config.toml
model = "sound classifier"
dataset = "tunes sung on syllables by a formant synthesiser"
train_examples = 39062
n_mels = 64
hop_length = 160
input = "log_mel"
spec_augment = true
win_length = 400
targets = ["first note", "voice", "vowel"]
num_classes = [12, 4, 6]
arch = "mobilenet_v2"
norm = "batchnorm"
hidden_act = "gelu"
drop_path = 0.05
depths = [3, 3, 9, 3]
kernel_size = 3
stem = "single"
expansion = 3
widths = [96, 96, 96, 96]
loss = "cross_entropy"
init = "kaiming_normal"
residual_init = "none"
optimizer = "muon"
muon_scale = "match_rms_adamw"
learning_rate = 0.0041
momentum = 0.85
nesterov = false
orthogonalizer = "newton_schulz_5"
adamw_lr_other_params = 0.0016
max_steps = 9300
batch_size = 128
epochs = 30.5
lr_schedule = "cosine"
final_lr_fraction = 0.1
warmup_steps = 180
weight_decay = 0.09
adamw_weight_decay_other_params = 0.01
Rows from block 13, named by matrix and row number. Each number is 128 + 24 x the weight over its row's rms, rounded and kept within 0 to 255. All counts start at 0.
# convs2: project pointwise conv (model.blocks.13.convs.2.weight, 96x288x1), inputs 240-287
convs2.15 [114 105 117 130  84 147 140 119 143 137 115 167 138 105 139 126 125  97 130 116 137 139 143  90 115 131  53 136 135 104  84 162 154 157 112 139  80 131  99 168 113 139 104  83 133  97 129  95]
convs2.16 [121 131  84 224 136 166 150 163 114 111 127 175 119 107 133 131 129 155  95 138 157 139 171 128 114 123 157 119 143 104 139  62 123 117 133 146 143 167 139 139 101 114 169 126 141 149 128 141]
convs2.17 [148 161 144 118 147 109 119  91 118 150 114 111 128 143 102 100 171 111 112 115 151 127 130 154 153 115 129 128 143 122 154 121 109 135 142 157 146 160 142 137 146 140 170 124 148 141 147 108]
convs2.18 [ 87 142 104  77 101 149  98 139 150  93  78 161  90 161 171 123 135 121 106 118 141 157 128 124 125 145 134 115 134 116 133 123 131 132 151 152 134 118 132 160 107 137 115 130 131 171 172 131]
convs2.19 [ 93 154 159 163 130 102 131 109 142 115 106 124 112 123 153 138  82  98 134 121 129 142 161 174 116 157 134 129 131 150 141 121 154 159 114 121 137 139 125 109 109 142 128 130 128  87 114 161]
convs2.20 [117 146  95  99 128 149 145  73 133 150 132 140 132 108 129 130 148 172 132 139  95 122 110 110 127 149 136 105 130 156 189 135 136 116 127 114 161 157 121 127 122 131 150 107 127 119 128 125]
convs2.21 [114 165 123 124 141 130  86 122 133 157 147 124 117 119 101 137 123 165 149 136 163 123  84 147 135 156 144 156 135 130 160 103 124 230 156 139 108 107  56 143 180 151  95 128  86 118 146 135]
convs2.22 [125 152 123 158 133 166 110  69 113 121 120 147 163 130 168 143 105 113 129 124 103 125  69 122 108 101 100 131 123 100 155 104  94 133 121 135  93 140 147 157 121  97 163 133 122 139 193 148]
convs2.23 [173 131 170 131 115 145 163 106 179 136 171 136 123 122  88 127 135 107 106 143 130 155 134 128  95 120 140 142 121 112 136 142 103 143 105 140 126 158 115 111 133 133 154 111 119 114  95 100]
convs2.24 [100 122 125 148 139  70 143 134 115 102 157 153 129 132 132 163 143 137 139 101 107 126 135 129 125 120 142 135 128 139 129  92 117 127 143 153  88 116 129 151 149 136  70 189 145 130  99 133]
convs2.25 [125 130 129 144 140 126 163 105 118 152 162 146 151 116  94 149 132  96 114 136 154 144 100 104  98 149 125 133 130 156 127 157 149 163 142 121 147 184 132 120 142  79 140 122 123  93 141 196]
convs2.26 [162  99 135 144 118  96 166 156  96 113 124 147 135 115 136 116  98 153 106 129 136  97 115 113 113  96 137 113 137  98 104 203 148 149 155 114  92  82 134 131 104 102 118 142 121 112 103 118]
convs2.27 [136 118 163 130 117 136  88 108 102 160 136 108 115  96 145 137 154 103 136  91 110 135 122 151  85 118  74 147 129 142 102 149 174 148 118 115 183 129  81 161 177 197 131 105 115 103  92 169]
convs2.28 [115  90 145 138 151 146 124 152 158 123 100 120 103 133  87 101 154 140  92 145 114 119 141 177 143 137 117 141 122 106 163 164 129 153 104 124 114 108 138  97 123 133 137 145 128 155 137 125]
convs2.29 [110  89 152  81 123 166 152 145 153 120 156 116 130 107 140 122 107 159 104 117 131 123 151 149 141 112 173 178 145 151 122 120 153 142 117 123 145 117  71 153 128 141  87 145 124 120 116 125]
convs2.30 [109 119 185  81 129  91 209 132 139 134 140 161 129 131 136  90 125 101 125 133 120 105 145 130 123  94 137  91 114 122 139 118 117 150 157 118 117 138 115 136 138 163 128 124 101 154 123 116]
convs2.31 [ 99 147 204 118 140  88 137 109  87 108 123 137 106 124 114 100 121  55 122 106 140 107 123  77 156 132 152 146 155 112  87 119 132  97 127 130 100 174 173 117 155 135 129 130 124 135 141 120]
convs2.32 [142 146 111 140 133 133  97 142 139 141 101 118 126 147 126 126  77 136 132 115 116 120  99 120 146  92  99 114 132 129 111 122  92 191 108 157 118 111 158 123 139 118  77  98 142 138  86 103]
convs2.33 [157 100 124 105 111 123 172 153 131 106 111 138 145 130 125 103 209  91 133 120 112 140 174 130 114 113 127 133 122 109 129 134  80 127 103 157 120 125 143 160 165 179 106 132 145 107  85 161]
convs2.34 [101 125 116  85 120 140 154 129 160  84 119 150 137 109 114 138 142 158 124 145 177 108 145 109 139 150 132 180 120 112 110 160 133  99 141 125 126  91 138 138 100 140 136 108 135 137 182 138]
convs2.35 [177 103 181 130 145 146 120 149 152 140 121 124 108 141 112 119 143 168 166 143 125 136 138 122 124 149 108 139 106 146 136 155  73 147 141 120 144 147 190 156 103 147 112 158 134 144 125 101]
convs2.36 [105 145 134 119 122 139 142 180 126 158 156 114 104 128 123 117 149 151 104 114 130 141 166  94  98 142  94 104 132 104 158 138 132  86 131 132 109 130 130 143 116 154  99 138 149 139 116 147]
convs2.37 [117 155 118 122 128  99 191 119 122 136 108 117 117 120 134 104 143 133 109 109  98 126 171 142 181  87 144 104  94 140 170  80 120 122 106 123 101 179 152 124 118 107 222 119 117 152  84 148]
convs2.38 [104 149 185 108 143  71 174 133 126 105 140 139 102 108 123 173 159 170 126 142 159 151 104 121 116 127 206  95 139 122 105 144 148 107 100 168 152 161  91 145 132 123 127  92 135 142 130 107]
convs2.39 [110  85  91 112 143 137 135 117 114 100 117  99 146 154  87 137 135 134 127 107 115 159 123 159 125  82 150 161 125 136 134 107 101 125 123 128 117 139 120 114 174  98 155 126 132  89 152 144]
convs2.40 [142 119 136 174 152 153 111 125 107 128 112 109 121 145  72 113 122  87  88 143 126 137 103 112  95 101  78 152 143 157 122 105 108 165 128  94 144 125 160 126 142 165 188  85 147 147 104 120]
convs2.41 [137 121 112 120 137 150 144 122 138 113 119 126 122 129 124 127 166 138 115 107 155 144 159 122 109 161 137  71 143 132 108 142 174 150 153  96  94 146  96 109 155 108 181 151 125 140 105  93]
convs2.42 [ 90 128  85 102 149 162 127  88 139 131 123 113 124 107 143 148 156 126 117 143 117 114 164 110 192 151 133 141 149 127  78 151 140 152 157 133 136 113 106 147 151 153 130 151 137 155 162 136]
convs2.43 [172 104 163 162 142 189 110  99 131 140 140 119 162 131 179 113 102 115 114 104 135 147 127 104 107 141 141 132 126 125 119  82 140 152 136 113 182  85 131 146 108  99 172 126 138  97 143 114]
convs2.44 [137 152 146 179  98 113 136 126 123 121 130 179 144 122 128 127 137 125 133 125 139 156 100 138 119 116  90 134 122 121 130 122 148 122 138 122 132 170 104 101 124 137 158 120 159  85 114 136]
convs2.45 [169 165 149 160 108 128 119 115 107  95  97 191 134 134 102 147 124  79 134 119 122 125 108  97 187 192 130 152 126 125 116 162 133 154  98  98 116 137 135 148 120  94 169 165 123 133 164  88]
convs2.46 [ 87 103 126  95 125 111 137  94 136  99 155 128 105 132 137 120 139 185 141 124 126 135 123 114 130 150 158 163 133 122 136 160  93 170 134 128 107 118 153 151 138  80 135 116 147 131 149 113]
convs2.47 [130  92  77 168 130 114 102 126 132 137 111 108 118 112 139 131 131  80 182 143 103 129 117 100 143 111 105 169 126 138 167 123 121 180 151 167 112 100 106 158 136  94 107  91 114 167 132 147]
convs2.48 [122 118 110 101 128 107 126 150 133 106 147 118  96 115  93 133 110 132 157 116 118 112 135 105 195 104 133 111 105 138  93 169 158 153 114 142 132 133 132 145 132 182 176 116 122 137  91 122]
convs2.49 [ 91 135 139 130 149 109 171  78 117 137 168 122 118 132 133 128 163 107 133 104  97 116 147  98 110 182  90 162 121 139 124 109 135 128 136 118 132  98 116 144  92  86  88 171 118 121 140 148]
convs2.50 [115 100 174 130 146 100 155 129 140 108 145 156 103 106 149 118 156 112  92 147 137 114 119  93 107 131 137 153 122 135 115 198 111  97 120 132 123 111 136 208  67  99 176 179 144 123 112  76]
convs2.51 [170 158  86 137 113 112 138 112 117 129 141 116 106 137 147 119 179 145 147 135 115 124 156 108 125  96 146 149 135 119 160 137 114 132 128 122 100 131 144 153 131 153 152 101 157 113 110 128]
convs2.52 [130  81 160  84 127 168 140 133 141 114 182 131 141 121 144 126  96 113 145 130 125 132 151 124  79 131  94 138 138 139  84 136 177 137  98 142 139 155 126 123 158 187 173 125 136 130 126 139]
convs2.53 [131 143 111  99  98 136 134 122 118 147 115 128 137 113 156 150 146 135 103 122 128  90 183  65 138 139 115 186 112 123 116 169 156 140 138 139 149 137  94  81 105 143 133 137 126 145 172 141]
convs2.54 [163 126 155 138 114  98 141 111 132 141 125 198 124 120  98 131 164 117 131 129 137 123 132 153 115 176 102 163 143 122 139 114 133 139 132 121 168 170 122 126 115 124 143 131 117 117 159 117]
convs2.55 [ 92 138 155 108 138 111 137 126  95 117 120 157 121 138 134 130  89 118 132 131 128 123 191 137 180  97 171 173 114 134  71  95 114  88 126 120  99  97 108 114 137 116 107 152 104 139 127  82]
convs2.56 [ 69  86 126 176 116 141 159 103 114 126 123 129 148 110 124 122 115 111 139 118  85 136 113 162 136 156 147 109 124 129  86 133 116 129 128 138 160 135 137 126 131 150 158 159 108 121 104 117]
convs2.57 [ 88 148 119 145 124 105 158  92 101 113 112 110 125 103 143 131  86 128 124 121 165 146 154  95 118 105 100 126 126 146 148 107 138  98  93 108 127 146  85 140 104  86 133  94 134 109 153 131]
convs2.58 [135 140 108 136 155 161 133  84  98 126 133 142 133 126 153 128 143 124 136 114 142 160 147 137 159  85 152 130 141 137 162 162 151 152 149 157 124  96 118 113 117 119 150  61 132  95 116 119]
convs2.59 [138 133 142 104 103 115 114 120 135 154 135 107 116 126 112 141  89  80 111 132 128 136 147 130 156 146  93 208 135 113 114 145 122 116 148 115 155 143 143 145 111  97 156 151 141 167 122  85]
convs2.60 [114 133 122 142 140 229 108  91 119 119 114 121 103 155 148 110 146 172 140  81 137 141 145 102 118 138 171 120 134 115 115 171 125 140 154 133  55 114 132 102 108 143 147 156 128 115 158 101]
convs2.61 [ 99 160 133 132 127 127 132 148 119 108 116  99 142 156 128 119  94 162 113 140 161 150 143 174 137 159 100 142 143 114 127  79  89 176 120 162 141  84 154  92 118 143  99 161 118 142 127 113]
convs2.62 [140 141 112 181 140 143 150  92 119 169 130  86 126  99 121 132 141 114 123 150 112 171 142 149 148 129 103 181 132 132 133 123 119 154 123 109 144  76 129 117 141 123  74 150 116 140 129 145]
convs2.63 [135  96  75 136 118 156 109 132 145 138 131 132 135 108 127 124 155 180 123 149 132  83 158  97 130 170 127 193 119 127 139 139 215 173 153 142 142 131  82 101 169 142  92 138 136 105  97 118]
convs2.64 [ 97 160 111  96 121 156 157 104 146 116 153 116 153 116 136 103 131 117 135 135 116 109 139 160 103 106 139 139 134 154 124 101 129 152 123 127 145 140 139 152 127 156 130 173 133 125 154 110]
convs2.65 [171 146 107 122 137 148 123 174 131 108 120  87 105 136  97 135 114 140 144 107 137 153 159 150 149 109 121 124 124 112 130 145 135 150 130 147 141 143 100 154 129 135 135  72 132 159  85 130]
convs2.66 [156 157  85 133 142 124 103 134 139 114 138 114 138 138 101 138  84 168 113 137  98 100 127 148 146 140 142 105 139 113 122 106 126 111 116 133  50 137  69 109 143 108 124 134 129 125 167 127]
convs2.67 [ 90 110 150  80 105 153 149 103 137 112  88 107 127 134 125 106  91 140 134 126 143 122 156 113 139 142 182 130 123 103 104 116 159  72 124 104 167 118 172 126 112 103 114 127 126 109 118 106]
convs2.68 [110 138 200  80 122 171 166 114 119 122 167 180 120 119 111 137  75  58 145 135 117 101 179 129 101 147 129 134 133 131 109 127 153 102  98 119 123 135 139 153 142 133 143 101 122 155 144 138]
convs2.69 [125 128 216 136  91  99 117  70 113 122 131  99 125 182 148 126 118 100 130 141 121 149  96 173 135 143 126 108 124 111 172 135 118 124 127 156 105 162 194 130 127 101 155 126 111 135  97 107]
convs2.70 [148 140 125 123 163 101 167 115 135 106 115 167 118 108 168 125 138  99 124 116 160 110 142 131 140 112 111 113 123 121 143 124 132 110 136 199 142 145 113 128 137 182  74 166 130 136  87 115]
convs2.71 [145 152 190 164 167 172  74 106 119 111 153 116 126 131 100 117 146 137 135 152 155 124 100 141 106 121  90  97 127  89 105 129 160 175 123 164 120 108 152 131 153 128 150 110 136 141 153 180]
convs2.72 [141 130 117 140 129 170 149 161 129 168 138 103 141 120 120 128  89 116 166 118 133 110 118 162 169 123 113 163 116 128 142 123 156 157 140 149 138 105  98 148 162 128  57 125 101 148  95 129]
convs2.73 [107 134 124  78 163  94 141  84 110 138 129 150 105 129 156 104 127 124 144 119 133 111 162  89 149 102 140 123 142 117 112 135 103  47  88 154 134 109  90 116 132 120  78 117 153 110 135 111]
convs2.74 [120 130 137 103 117 164 123 165 130 102 125 114 127 136  91 148 116 149 130 125 150 148 129 118 173 121 105 132 128 100  79 146 121  93 142 120 146 140 113 121 132  84 104 178 111 125 152 119]
convs2.75 [140 139 142  58 111 141 128 118 121  96 115 100 159 133 144 102 144 131 131 130 111 114 123  98 129 140 124 118 115 126 136 156 149 140 109 118  80 143 134 118 127 153 177 114 113 121 106 100]
convs2.76 [144 103 142 119 141 126 150 102 154 135 167 144 172 127 145 123  89 101 136 146 146 175  92 145 128 142  70 145 122 134 152 112 154 147 121 116 139 117 148  87 112 133  73 132 135 118 158 113]